Rows from block 6 of a small image classifier, named by matrix and row number. Rows with one number belong to one channel. Each number is 128 + 24 x the weight over its row's rms, rounded and kept within 0 to 255. All counts start at 0.
After each channel's rows are labels from the 100 images, of 14976, where the channel reaches its highest value: "responds to" is what is common among them. Only what is clearly more common there than usual is listed. The data: drawn small creatures on textured ground.
# convs0: first 3x3 conv (model.blocks.6.convs.0.weight, 128x128x3x3, each kernel summed), inputs 0-127
# convs1: second 3x3 conv (model.blocks.6.convs.1.weight, 128x128x3x3, transposed, each kernel summed), outputs 0-127

convs0.16 [115  88 106 124  76 134  53 122 142 174 117 151 114 120 119  93 124 129 115 109 132 123 119 154 120 115 138 112 151 105 100 168 160 101 106 123 153 104 144 113 137 110 153 145 158 118 113 126 136  85  97 131 107 114 141 136  99 135  73 127 145 151  74 110  98 111 153 135 100 145 156 132  97  75 163 111 117 111 160 148  95  81 148 124 123 160 130 110 103 108 146 106  89 150 142 110 160  83 113 109 100 109 103 134 156 120 137 129 136 106 142 148 132 123 119 153 125 158 127 157 173 135 141 140 160  99 110 131]
convs1.16 [100 150  96  95 114  83 168 132 109 124 125 131  64 110 119 147 105 115 110 159 105 138 141 118 126 174  85  83 108 102 113  98 129 155 125  96 128 133 126  94 155 103 110 143 142 115 149 146 143 112 120 111 117 126  98 120  82 101 121 108  43 115 113 110 137 147 127 128  90 138 122 131 110 132 119 110 143 142 108  80 143 125  81 160 148  90 141 116 133 122 138  95 125 135 119 133 124 114 120 146 136 106 119  97 117 140 145 159 139 164  82 100 160  95 140 119  98 135 137  76 143 114 127  83  94 115 130 119]
responds to: black; butterfly

convs0.70 [150 139 139 152 135  99 161  77 105  75  83 139 168 124 138 133 140 151 109 102 133 136 117 111  78 110 148 149 133 168 100 109 121 131 111 160 108  99 115 157 135 160 137 114 181 136 118 148 119  90 140 136 102 101 129 117 120 111 132  98 100 107 161 159 162 117 112  93 122 162 116 130 127  87 117 146 138 134 152 111 111 144 101 110  80 119 127 146  94 145 109 153 108 110 149 185 139 128  81 130 105 124 130 104 130 154 141 122 103 130 108  78 151 141 112 130 116 191 142 102  84 153 130 143 136 107 140 140]
convs1.70 [166 155 124 145 126 104 110 163 109 155 152 116 163 119  97 130 144 159 130 123 110 111 110 126  83 157 143 114 116 139 107 120 140 132 103 224 120 159 110 136 104 151 128 134 159 129 153 117 210 104  83 147 115 194 141 127 140 149 140 110 146 108 105 119 111 112 122 144 138 125 122 109 120 163 131 104 122 117 117 113 116 128 129 124 126 149 144 138 178 140 150 123  81  97 176 112 138  97  80 142 149 136 155 131 141 143 126 128 127 116 112 151 168 115 114 115 129  92 157 111 156 151 134 129 136 128 166 114]
responds to: black

convs0.64 [141 145 147 134 132 115 100 107 116 133 133 142  99 113 144 138 121 116  93 103  98 134 107 110 121  87 156 106 134 170 106 121 166 133  82 170 141 145 153 123 143 147 121 102 118  75 112 115 145  97 125 103 111 103 110 156 110  91 162 135  95 144 139 158 162 168 101  99 137 126 142 119 154 171  85 162 116 162 103 130 128 101 148 157 141 112  77 143 128  95 109 148 118 138  97 101  86 122 136 156 120 109 127 133 161 114 141 101 160 124 146  97 156 122 152 116 165 138 146 104 123  86 141 172 102  90  97 152]
convs1.64 [ 98  86  97  91 166  87 136 122 101 134  99 117 149 117 132  92 168 112 128 117 184 109 141 163 153 118 109 136 121  62 133 135 107 113  91 163  90 129 137 113 129 122 107 135 165 108  71 114 137 143  95 137 110 122 165 127 148  94 121 115 138 121 123 134 121 136  97 177 104 135 117 113 104 143 105 104 124 114 119 113 108 146 142 133  85 118  95 148 120 146 123 134 140 155 132 124 123 138 125 155 122 105 115 136 109 137 103 126 130 124 103 152 152 102 109 124 125  96  86 115 143 111 129 116 167 144 223 100]
responds to: snake; dragonfly

convs0.46 [140 152 140 138 125 120 110 109  83  96 137 152 131  98  97 140 115 102 123  96 151 115 144 110 169 129  95 109 172 151 137 110 108 146 150 136  64  89  95 129 112 124 131  92 105  94 101 123 132  60 130 124 136 124 183 127 113  89 102 176  82 103 126 173 125 132 130 131 115 117 105 131 157 144 147 194 132 126 110 120 117  73 140 159 137 154 133 131 117 113 130 131 132 134 121 141 150 133 147 148 133 125 172 111 147 102 106  83 129  95 123 146 132 116 146 114 134 125  94  95 100 117 110 139 101  92 129 144]
convs1.46 [ 97 108 158 142 146 122 186 118 168 128 107 133 161 167  82 125 120 109 134 147  86  88 150 139 158 174 164 126 141 134 124 162 166 109  83 123 129 145  96 115 118  69 134 128 114 112 129 122 150 130 115 109 123 150 132  90 135  86 106 129 177 126 161 101  73 163  78 140 107 162 147 152 112 114 134 136 119 125 146 136 132 109 111 122 124 107 155 113 106 111 109 113 134 130 137  94  97 120 142 100 103  73 139 147  96 123 132 121 119 146  85  98 149 148 137 125 129  87 105 145 127 127 128 142 102 113 137 160]
responds to: spider; white

convs0.116 [133 162 132 117 155  98 152 100 207 116 129 157 107  89 125 118 148 148 111  66  74 167 123 136  90  95 143 103 157 156 112  89  84 125 123 169 150 122 117 134 149 131 116  90 155  74 136 121 132 106 139 109  72 141 142 127 154 103 105 168 104  93 113 171 125 104 111 115 131 146 120 163 119 151 118 112  94 121 111 147 100 128 133 131 146 119 152 124  92 112  92 130 122 115 141 122 116 126 145 141 172 147 130 145 119 150 137 129 125 112 106 104  99 115 130 122 140 148 119 104 118 166 146 114  94 133 133 106]
convs1.116 [142  89 113 122 145  99 120  94 144 100 122 159 136 166 139 133 146 120 116 131  75 107 113  98  81 180 147 149 147 150 143 142 165 114  92 146 149 133 148  81 150 152  99 117 138 118 157 106 185 129 126 111 158 131 112 140 130 122  95  81 138 138 160 115 102 125  82 124 130 101  98 123 131 177 116  95 147  94 121 164  99 134 109 106 115 111 117 151 169  81 135 113 131 101 125 105 120 137  87  92 116 139 169 129 169 121 114 101 158 143 120 137 131 131 148 120 155 110 114 137  96  91 131 142 132 132 169 123]
responds to: snake

convs0.62 [132  92 160 125 139 102 179 101 144 114 134 118 119 119 118 117 134 102 133 106 127 111 117 145 132 139 132 154 115 158 166 159 113 118 159 120 123 117  85 151 110 136  98 166 137 117 108  91 140  86  95 102 116  86 138 131 154 122 159 110 113 113 150 167 101 116 116  99 150 155 102 113 105 103 112 145 135 135 112 115 114 147 148 115 117 105 108 158 109 133 140 125 156  96 113 146 130 124  90 108 146 144 138 105 140 125 180 194  72  90 106 110 138 123 117  82 106 169 127 147 102 120 146 123  95  89 157  65]
convs1.62 [118 104 116 148  91 124 113 128 115 130 112 101 150  99 138 170 182 167 137 122 149  98 146 136 127 106 128 156  97 133 129  98  96 128 119 127 118 172 165  92 112 105  73  95 123 132  79 104 143  88  99 143 138 161 132 126 130 104 137 119 152 134 128 123 145 119 127  92 139  86 159 115  78 154 115 139 130 132 149 128 133 122 141 128  98  93 147 107 145  93  94 115  87 195 157 153 142 133  96 118 125 135 117 117 136 163  90 113 126 169 108 129 108  97 157 116 108 143  82 118 118 156 133 182 127 130 131 131]
responds to: white

convs0.36 [139  77 171 149 151 100 175 124 110 113 103  74 123 103 122 134  98 112 135  88  97 132 121 119 128 107 125 113 144 140 136 128 129 115  89 145 150 104 123  70 148 127 130 156 136 148 172 138 135 114 105 101 105 153 116 138 124 145 121  92 148 161 108 156 123 167 112 161 119 135 139 127 134  84 138 133 119 153  88 121 117 113 100  64 141 117 141  99 138 112 142  92 138 146 123 160 143 136 165 157 156  98 139 108 107 157 130 116 177 147 128  93 149 126 112 138 143 123 158 140 120 107 127  62 122 183 139 119]
convs1.36 [160  83 142  53 131 135 147 117 115 117 108 116  77 113 136 126 106 160 133 151 157 128 117 159 101  75 106 103 158 119 126 174 167  77 104 134 138 148 126 133 130 104 117 168 134 101 113 105 139  99 124 115 108 156  98 111 142 121 141 155 142 146 156 102 143 124 152 122 128 158 121 137 132 139 118 116 113  86 149 129 116 147 127 147 141 160 135 124 124  92 134 121 115 115  87 106  92 104 111 157 103 109  86 189 146 138 138 128 151  90 149 157 103 127 134 113 134 165 129 147 175 112  98 134 120 130  94  86]
responds to: spider; white

convs0.92 [ 99 132 149 104 139 146 128 125 136 165 139 111 153 117 103 175 115 123 145 129 161 120 134 134 140 111  92 124 137 156 135 125 104 123 151 135 152 173 115 174  98 122 112 143 117  77 128 149 123 113 157 148 150 129 136  95 132 129  85 114 115 162 104 116 120 147  96 107  69 118 105 171 126 127 144 101 151 137 122  83 160  70  92 123 149  80  99 111 118 108 123 124 135 150 102 111 104 126 139 155 139 144 183 113 123 157 107 169 130 142 129 109 135 107 118 199 132 141 110 153 150 128  85 140  91 135 163 124]
convs1.92 [105 137 105 140 166 164 155 130 158 128  87 130 176 121 118 149 171 103 103 132 167  81 186  80 117 131 121 142 115 142 144 136 133 113 141 108 142 129 138  86  95 121 114 100 123 102 107 157 102 153 169 155 122 143 107  87 141 148 141 158 127 131 128 107 152 121 106 135 105 129 157 140 167 120  89 129 127 103 149 108 129  91 148 139 113 123 126 190 156 105 105 122 172 125 120 121  97 118 139  88 122 146  99 171 126  86  95  91  99 123 130 112 133 142 151  89 149 130 145 129 162 135 104 137 108 127 111 161]
responds to: spider

convs0.8 [168 131 172 150 147 127  97 102  75 134 207  83  91  95 128 142 164 136 122  97 132  99 161 140 102 114 138  94 152  98 139 100 134 145 128 142 104  82 148 110 125 168 143 119 107 100 118 119 140 104 154 100 123 113 105 111  84 124 119 157 124 129 140 114  93 152 131 130 157  53  89 136 118 113 122 127 105 127 138 122 136  92  75  85 134 155 153 121 170 120 151 117 138  92 129 109 150 105 110 122 119  97 131 130 122 148 144 109 121 152 136 116 138 118 147 160 145 127 140 146 105 112 132 110 118 127 105 142]
convs1.8 [123  93 104 124 141 123 121 114  86 127 110 107 102 114 116 111 133 109 151 107 105 193 114  87 109 154 131 120  95  79  98 121 159 105 145 131 119 132 114 106 121  60 103  95  96  98 113 130 135 139 111 157  95 133 128 129 175 166 129 140 117 164  83 129 147 139 108 105 116 132 117 102  99 108 109 129 111 140 120 104 112 116 140 100 159 136  92 145 117  84 114 156 101  96  99 111 106  92 127 120 113 105 162 114 116 127 107  83  99 105 131 160 125  93 164 120 143 147 154 115 158  88 135 138 123 140 110  84]
responds to: spider; white

convs0.35 [137 138 182 154 136 169  94  97  95  94 129 127 166 110 157 132 112  84 133 142  93 174 104 142 114  82 118  90 121 142 133 141 130 157  78 139 173 127 112 133  90 136 130 143 148  91  87 100 107 129 153 100 148 170 123  99 120  91 119 109 113 100 167  88 101 123 136 130 150  94 123 124 129  81 119 138 145 116 115  87 152 115 161 139 141 136  92 148 128 144 122 112 149 154 140 158 157  94 159 149 165 105 107 121 127 127 105 115  94 145 147 147 117 103 124 107 138 147  92 101 136 108 109 116 131 141 146 146]
convs1.35 [117 140 127 146  94 125 114 103  93 107 111 122  93  94 124 166 109  88 158 110 117 109 167 137 144 130 145  85 157 101  86 105 132 108 115  78 124 114  99 135 138 148 139 133 105 143 101 146 122 115 125 106  93 139 143  94 118 121  90 121 110  69 101  94 109 118 129 139 148 150 116 136 160 111 130 133 135 110 139 131 116  95 120 169 131  75 125 100  89 125 145 121 102 108 125 122  99  84 121  98  81 133  95 128 113 106 126 109 107  70 138 137 119 143 139 137 151 118 110 160 105  80 117 126 116 123  58 154]
responds to: spider; white; beetle

convs0.28 [128 104 127 122 111 112 119 139 149 118 123 126 152 145 104 101 112 147 159  87 129 129 130 130 119 122 132  75 137 170 107 136 123 112 106 154 129 175 133 142 136 113 136 127 127 133 124 103 173 133 132 111 143 121 138  91 117 130  88 126 117 133 117 133 144 120  68 111 152  87 188 119 111 120 151 150 105 166 129 159 108  98 131 111 119 125 120  92 128 121 144 145  92 134 118  96 134 117 139 150  98 123  83 133 142  96 112 140 175  96  60  51 148 129 138 118 135 151 111  92  86 155  92  78 134 118 106 152]
convs1.28 [152 125  74 112 119 129 124 164 126  98 125 150 105 130 153 156 114 117 142 110 123 176 120 161 111 158 114 154 122 117 125 133 112 158 130 112 131 144 157 124  84 132 108 113  78 125 197 122 131 118 112 109 114  78 155 122 107 160 135 132  94  98  93 107 131 116 123  91 143 143 178 119 123 145 135 157 124  96 142 142 136 112  60  89 142 138 139 143 118 127 128 164  85 132  79 105 130 159 114 144 150 144 165 126 137 131  96 136 178 137 131  98  84 117 121 142 134 147 138 103 145 122 111  90  98 152 131 164]
responds to: white

convs0.124 [106 108 173 138 109 159 109 160 136 135 121 123 147 120 187 135 102  81 191  88  87 134 117  89 114  65 153  85 148 104 144 122 123 147 124 130 123  93 139 114 132  87 139  86 116 138 121 109 108 124  91 155 117 119  88 148 121 109 164 139 119 143 124 138 128 126 113 145 125 118 138 103 138 117  92 125 151 137 154 103 153 136 140 108  97 152 121 153  83 124 118 169 101  76  86 148  92 133 109 116 107 130 130 119 139 149 167 157 125 114 138 117 103 125 100 102 134  98 140 159 148  99 117 154 107 119 161 135]
convs1.124 [ 70  82 100 119 127 121 116 105 120  71 149 141 138 140 127 135 123 106 156 167 120 109 101 119 130 149 128 163 125 123 162 131 108 133 152 117 114 119 119 107 108 175 137 137 169 108  73 109  91 117  94 156 140 133 115 144 156 130 176 127 163 117 104  81 135  90  84  86  90 132 170 150 140 118  95 159  88 164 125 103 136 140 127 111 138  98 141  96 127 128  90 157 148 155 115 134 127 145 119 127 126 104 147 110 125 155 115 139 153  87 114 108 127 124 122 160 163 101 122  92 155 110 127 102 112 100 116 109]
responds to: white